config = dict(
    model='encoder-decoder audio transcriber',
    train_examples=26041,
    input='waveform_16khz',
    vocab_size=59,
    fusion='prefix',
    decoder_width=256,
    decoder_activation='swiglu',
    decoder_mlp_ratio=3,
    decoder_fused_qkv=False,
    decoder_parallel_block=False,
    beta2=0.95,
    max_precond_dim=512,
    grad_clip=1.0,
)
Rows from block 8 of the audio encoder, named by matrix and row number. Rows with one number belong to one channel. Each number is 500 + 50 x the weight over its row's rms, rounded and kept within 0 to 999. All counts start at 0. Numbers have three digits each. After the name is the row's rms in percent of the matrix's.
# convs1: first pointwise conv (encoder.blocks.8.convs.1.weight, 288x288x1), inputs 216-287
# convs3: second pointwise conv (encoder.blocks.8.convs.3.weight, 288x288x1, transposed), outputs 216-287
convs1.117 107:516442543474473457484472486366507456484500546504455588516474417538545516531500401592404522431559488559530493479596490562533466545528493465569436505470534546569565511637504455575634523498558542495492479501639470544469
convs3.117 095:477469464409540421428450511541551534484434522525524542573446571480550428564498490430467532557535537516458457567579579544452432558485429477601519416503483526547478508542543536529509554568520619501458532425576508530525
convs1.118 098:482593477584519460462562475446501516536455458544517564572501536519640484496499471427521495471523436473447499558543503482494446538541519472509493481528503470403493505453421418476402461580459445466455455491529424443486
convs3.118 102:467526530467586473494449511383389480443490444510440517413508511487507518458476481439517407434494564562528495584517459503474500375514474445483458410517435531475523426480572486459481490414410430600538521536512566496443
convs1.119 101:503526517452522479469543585466445571382544523559497473413549527489488542392568491477477462547435547511462477447491437551581485473600524547427531573499594586546566449495536464475540462562541557407539456490537555508506
convs3.119 096:461516464590511483495572477430517545484473515534483466415505445572465473449423531518575438413376460533480556481457574509513490499469495416506572539497599461595506540529472528445461485488462494453475541511534428529509
convs1.120 104:457524582470526538498550463399547526539471439452472538481460495585594462519488534432550474502557529419501484590453483522543574381507560464531545498479449566504482515449497555511374551497515555615479474567605432523452
convs3.120 104:561571488434439516488511558496535556468508490560501418609500519452453426464524434562551447535444558468472407510584595511514557521515510572499518475503485559526575527486405449430489510565625521556517593514598564461469
convs1.121 096:508562494488510466441485544536542539432461493492500535546533576423508524552578547480543578536562593404570515556530431483443478569378544478551578465501454437583475490415456430544523353552586449486473423414442529499469
convs3.121 097:468588541448402626573513523480466459413428527464509561537544510490466522462470402479346488517418556396486469531468513507397521383558539443491499440484575422573496512487471515555567464469540443477532536449555473593488
convs1.122 099:495389499497509490572475507486536482459496516443552578504525552523465459414441542459407539464482506490414468511532519505450479468524438540523470496528492561495512441520422516418513577524476471446413536509531493550543
convs3.122 104:484501547539571499378430566521495544470512509513535541421542514543414505518511570569462473494507501512413572466506508515469550512421504561501472515475446577476500513541498489559492567502450497565546566474532565541497
convs1.123 091:482550500405586440530513562502489594494620387538533591564455543489483473513384571466568501545409613579473593423498521542498510540417576480452484482619525508504545458468466501478576541579534442515633554532471542552495
convs3.123 097:471490484466527516477428581532511566456524577560515470662570487477552556486497558476555511575441467503562466439462555566551535527537519520425459566512605522513530378556475465560551526411524509450538448542514549527488
convs1.124 102:576490512500516417537471556504449441461472469508479489397521491473545439509564510519600510557472499458449374546498459462546481503461473519472566558499516531509445487509496405487522453378487547481532443424511516608572
convs3.124 094:399500491405518462574475436479478464522407502492481509498537542469445470569505461511473438419496504485494508511519543518467543489467450510535488541520433426403507502571560498473511527567430556452584461477479554601533
convs1.125 098:584505523569536486560464491476515542510530467474604479456524529522578596481525432523468551528480451484566429451518477507520586436545519497538549434457406512495457558492537602506479526565599403541476461516509514525493
convs3.125 103:479510569564541441547500521533458488519558474424494510435498503417472434536450557505584471546480517545505456508504483599566489453527442560568458511429478569400558507554594502449516414553522515404503462481518467550523
convs1.126 091:470504474485482516548534556473405525463396417539560390491556545503518519561426531496434464393450455537460504532560464594470526561451445504507466437563603500534433488468477483510464492568433474446520522369497441556445
convs3.126 107:480387596506454556589451429489459466489581481450448500506446428549521549502449574522554503529523489481432550472511461373497437382448490540461472491506564534537509397432443487348482494500502581451399438512468410482524
convs1.127 096:510427480545468487528469477479443534511531382471409547544514457455529573518501434545503533572478453475465502433384479507451503419487439486468571440485467549481536551477555509550463461569405464576421481524494600503586
convs3.127 096:512425552555563464596474471480528479452381473616469454531510446359515490531479421468447526448472525496576608508486481529556554581550465481517420564475438554452539477480497516548492441469470486578612529522572562528542
convs1.128 099:471557489523521484599469521473562532491524549457448494570518407601513489481429514465521424454510453506599532460539472482431407576534561520489551466500396452409459549437567434503511479553445464496483549512535551526498
convs3.128 097:450506511421512571556553466559511469552507534563493479511435537642529502552504522568559470477486551543467490461452537554532477553526486541473528462492446519436537661528472530522525401450483557512489530499580500491485
convs1.129 111:504477459511513501479552437611483491504491593533514519532523550633474522459527520470497550530472560476447573506546503437455567551482472539528496526538405434478501480442499583535473501528572484491513506487518485563522
convs3.129 103:474457524517540438504440584336433446561521415467451404565468482526475414534456473490481530458482485464507465496419499456453463480501473426495520512481484479466505518511484471552441390494572517464536503401430491506424
convs1.130 100:419458551519505506576421523521490521554562524561523458541385519428480471531521429564564471423510477491458494564533528499510477509485454570486532469527565437570478553551482468442498568491476551503564527507535559430511
convs3.130 098:492437515443532509469567521515571471383506443507484522492566574474526412467505536566496450368481513456485504592523559549602439523479446542502474485503490463526544484516454591450497585388503483507538546542451487436468
convs1.131 101:397622540493529451539573484487557456463554489410518514552544483545502579473488575525477441492528484508412553473496394454390517458504516493431633399452383498465517496359548479435548568503530436545441471505505516527511
convs3.131 092:473552446524458471524471505505529445451586513576481461482487567529608533422520564534437503525525607508489544452422531496499453490503472469567547447502493535511534550392455508486545501517583472480592606518527589463411
convs1.132 102:570475484461502511537506417529494415434471418542468527539496503548584467465485500494381527423522414602476462490445506512493495467500537432533483399496524480523567549423583514618469526503588521538491556499523484411445
convs3.132 104:482570465540476455537526521437529498541563476498540623513503478562587542467593503541543518470536439540491520540447556547512502503489454525455391532504392475543445489530461585512508591610454500546575605442404473460526
convs1.133 095:450518538557545507478376467416486517453490515658447491541475535513545485452573531568509536488556445461507566502518542532640584496503446533428545547472391552495493590532473484433537548430514575495431431491591438540569
convs3.133 093:474459479419492475467538516544450412515554471421436495544488496487570497519442479440431509539577529440489545584479523492456551490556497429487464568468560523501485494533523610547441524495473552516524430506474583448537
convs1.134 094:616499585561547410442452482611409429412450466405505521499511466517484447493408464470449478481512546507531516499526675496460554449488485565530491522527504496476515505433506486493494535547562462488562485488502451448521
convs3.134 094:469497548512476585552550634494557395588497588517594507543457443561524540528354505433455361498479543522515497550501515594527464532481475481478404516574485481457453486486470494434455536430510401435517503541406404503563
convs1.135 099:415455439455437496600591437516494519513423526597449532536631514460429466486498399448551459414504441495439480459468397508490457519566466450379484444512543475493497510505440551526491476480475453563488502515460512571486
convs3.135 097:525572439469569537504490458486496443468446513484580523404471525467562491512518570448500486482464494416475477558551449501479527594538531523500475488537443493405420569459438528535489477573503509455494490484396515463431
convs1.136 092:525499554425496437546409480414505500560434498516365504550597487520517544473532471534471476479488458483594478487562515438530474561455401458485552527406427478594608603527581620533462593382411444472491605529514530525517
convs3.136 101:552499499443551549438482468427520577496493519445520553550513498520468558444499573517537482433549492494481514569490509553464453363448518382545527445394531430519526500533523459418445457387496575502617503617425432500455
convs1.137 098:504481504559432507433473390462461391503490506573581560576548569447554545543496542584439558475479485541452451464556538596512521439524485534414480455439460545525477497381515441389555527454582533550496428453458479583580
convs3.137 098:535556452525465492587524466549539550535436500534576592546488424423496441528566499486442459548523520493476564469485563505477394543570493453481509435578495549471525431534534537466516546481510495561477489436512516562592
convs1.138 094:482489512535487494392424518420400580550545539474526365457477529484476534543590432537505410446462399550488474545501538516495463502473447542548516500517469545610529438521506560444528568427425503513507416467527582520512
convs3.138 097:541572412488462469424509571539413462426454534490470555517576423567595461498431468486536424577525468546588502547500496521552502439579570528519515588533537504520624486530579480472571525516550440527567455548426503518524
convs1.139 094:492520534400440488498530426522415375515485519487481504499413532514508499460419451488508498473442634572482607482421545498548421434461638477551595513435566460454521421403427462547554503376513481519478538444557462521469
convs3.139 093:466587526594587505511475528520538413497532548466571474555483616454469481559557519559457570455520550480503516454504475508525527457396497466613545522495535443487445555527557458501503476561592565484460472493465511511539
convs1.140 111:488441557498470463442511508483505444439506489564587524499510573450402520466519539496553468475506469442464534408579482511569495399547499591415543495431458443518427531561503484495554481470425415498494490438524578541455
convs3.140 111:597437540447503406490410462482503437394527501467404444474491540510484477582454404548485527475497436460475419517484440442511475490501541569550597440512522531504484543572499568518521433525417541487501489371451519494454
convs1.141 096:477448530469561518409480492440517517481442618534552514425514437537509573552491526541434471542528464483515441467492533446550473491441507474425451520502526536474557550539520443466580511583463494519409577596561579564577
convs3.141 088:582472563572456459537443504500437479525484344579515554464516475503487505450620451538507429534587463442526536453535491570512505570458490560592602501563489517565512460457402527475423563539570623507412461561462437466511
convs1.142 104:530470532483470512446464539432466515492510567484541569498489494487509500471488372438603507533581600556493561542534487412541505549473522431446541594527493481492464428515557529462455436450510447515496529405477533531508
convs3.142 109:493521510429414521466430543440512480483505470541599517580474491526477504436449475545413554488561538473547457547514601548553541504519405493497676511500466513454487589476560420465573552500426502447492513441456480534468
convs1.143 101:446483524524530516436566480536506378515386449456457529510503497557424502500447524521506474507497527444522560414485529462528502484513530505500482525431476545497555410422464479471504495459537492420457388480459503512518
convs3.143 108:503635407456438446563551462562518459476526500531533562496482443456603536443528523517536482513545508451552519507402443431481494429508550456469481453482519517539520524579576589508531538477495522484476535503454482478486
convs1.144 108:515509551546514564559507462529447513535512473606495520561501439528514568554496455578476511553489517452401583509466458514493552480504500466471503459480473544358499552475470486443517504563440564493508561489605449468529
convs3.144 104:511538470563531540505476520416509502541498577458592493549452530547444468421487522471594528594472524476535545502484498585519544409431430456512580504545472522546442436489445418452569430473525503534579480418621477534482
convs1.145 094:467477553408461436455480533548482545534361482465498534516481467489367592526554523496502512534480512562474479580509555517465527541499517401418515460491508539542524546513497470468500375529591379555527552488477476598539
convs3.145 095:488432460440574508590436417488510512516519548528595407538581515603618501491415513521460486461515491625413539511666514505467519428523538448487512523451540513442460582524449532473638578465441429499524557535494403515486
convs1.146 091:545456554441527591463485499550514503535517449562508454441449391451534612516478578455524569517483437500537569530499483523507437509541524566462577512499455458416543523486505400616548511558528520481567497538418509484429
convs3.146 088:517552543491482489496489420508497470542427530432469512463521541576470528522523509607600468560504474618510517473534581475574542564351441514537428574485436542485466518500563454452497440574504429483417466582521462472477
convs1.147 103:562496454500469456401494464547459469528438463529420534545496458439465477543404533508390417495450556508449457487603454430423532526416529508517586528385416521472519413477531503503484547511450529510497393497565407489476
convs3.147 105:486427516528560576553446470494354591483547497444497545537544509491458447583450518493493603395464547455502484526488461517483578491517490448520554423551467410452503456524486540511531483558462533519503403454500566486433
convs1.148 102:523557439529437504533586482571536550602545484422515509526506513461463443509444518486579493457516544551613542475563550472499485513492432418563555558502492521462520438459465521448468507499522525593517464514545527628457
convs3.148 104:480545447508501525477542494522545418428561537555562534460437578446512482525429413487463470493535436444402590567505571512465474493474545516490573472480571432463424446332503546465524517372430542554515577477511559511450
convs1.149 099:483525511491373492492463585494500534443462482595476450592548531523494496542527540501472446487455578447448423485548585541523390530535411484508531503567476521463507523580505577525504632455491524531403506524484437564512
convs3.149 101:524508477539493542478431460515459506495502502505476557457413435557585469548486455561549488427495485405514461560459399451457499429567554598539468503469473432472425548566462492524414543576485481430454473585452412526488
convs1.150 095:461504446485477486477440517382527443525418546524503516558459479547480582459431479494585481521468452501584607493489481512510538502555522508542438492588426478452468473497433476435400462511503486546445572494587581570475
convs3.150 092:496494460517489444430471476527516468542519461440467581529495491463617551466470566500464494473500548389418462504550504509464508589482450510592585476476481584466428530514468613519481514523554493519497497410529444430447
convs1.151 094:509531500520482557506469495531558516489457588459450460574454474439534457575401428482529488553475371502562472485528460496529536574385498463528521525481487537480557554520451513524438473460428554442492444494512527531500
convs3.151 101:498469447425487544459492514542508444474569492499422519518607505528453535457463481564504580471423539538474477480497425466489495481596450489467483504543520504501504515544426528418540499469563509497603469493395495450555
convs1.152 090:521491480505477485465462551502448536555488511568588491511532431555504587500452539572513542498506466433502487448622539594475506403544497472517466520439478497572524523489483474510557517517562431484486434607438525505492
convs3.152 097:550552525400570502549480483514588600471577504477490478442500471457372458560440429500516511395405594532499495524523519499489506574484512449538525581543473560564521596519547465480504475466481531372541538530437554573515
convs1.153 102:551483480462530585476492544588462487517487551556554372489526470491437625563538570592555535565523541529615479441511458475408483544505528493457461436540529541512450474523445628544506528448472528436519576498545524410471
convs3.153 101:481537535539561499440468555541440485455493583413582469411438393512492483464416428523453588391539617449450546469458464527535549417468516453514497516391564531515479448522544540560464501475477516494510441554523511470431
convs1.154 092:504502543505459569539481477496416548560533441521454518396564559489576572464571585531419543427473537453533562553484431527499511508488494514372549539508542527523550485418615536446450410454485567653538503460556498569561
convs3.154 090:463532477492545468571496499557404503494474544437472506467427491445485480469455536465558432480481597554481426553596374507649429536483513470446477545576445491518474441495506499514485569512506465513609528477518462508564
convs1.155 092:450487570509487496443549579513518466442500558571561490488506466509441442419453480532486493509468437523506395407467420553616482507446305515503482458450479449467480526500504451514487495444475535583504472467576514408612
convs3.155 096:480426520540459587476541592466516457535520467532516479470463462446489517439455486532575484552462478624522460502538434472501449483509544526443546586499464512556529506515525579527413414538531485500512503531458518482519
convs1.156 092:593484499511487531501499501484514479398455511479474570500550577471451524523474502489499552484487581570548572473549522501589500562448509432561460532512470482480485391508457516494524430447484456363563554492592408456557
convs3.156 096:527464536374535460489446481442403594521535401524547562513539479521463448543540577381527382464546497500471454506576520522495502456515465499569456550482475457433556406466558586465460491572535562534511527480556512580484
convs1.157 113:532575554521430448452502576474495503484445378404482524492490402470592546492510518486503383575471514499614556604463481539509425485496473419474452498581519486472531493482516522527531594507557513464497491584500484479466
convs3.157 113:482551506531572497632468576544531463590524507459434505494483521580473475408416476462543500552466414470556617432476485446426456516504505526518493516427418497508512522559432488510509473539635595497561478461523524549458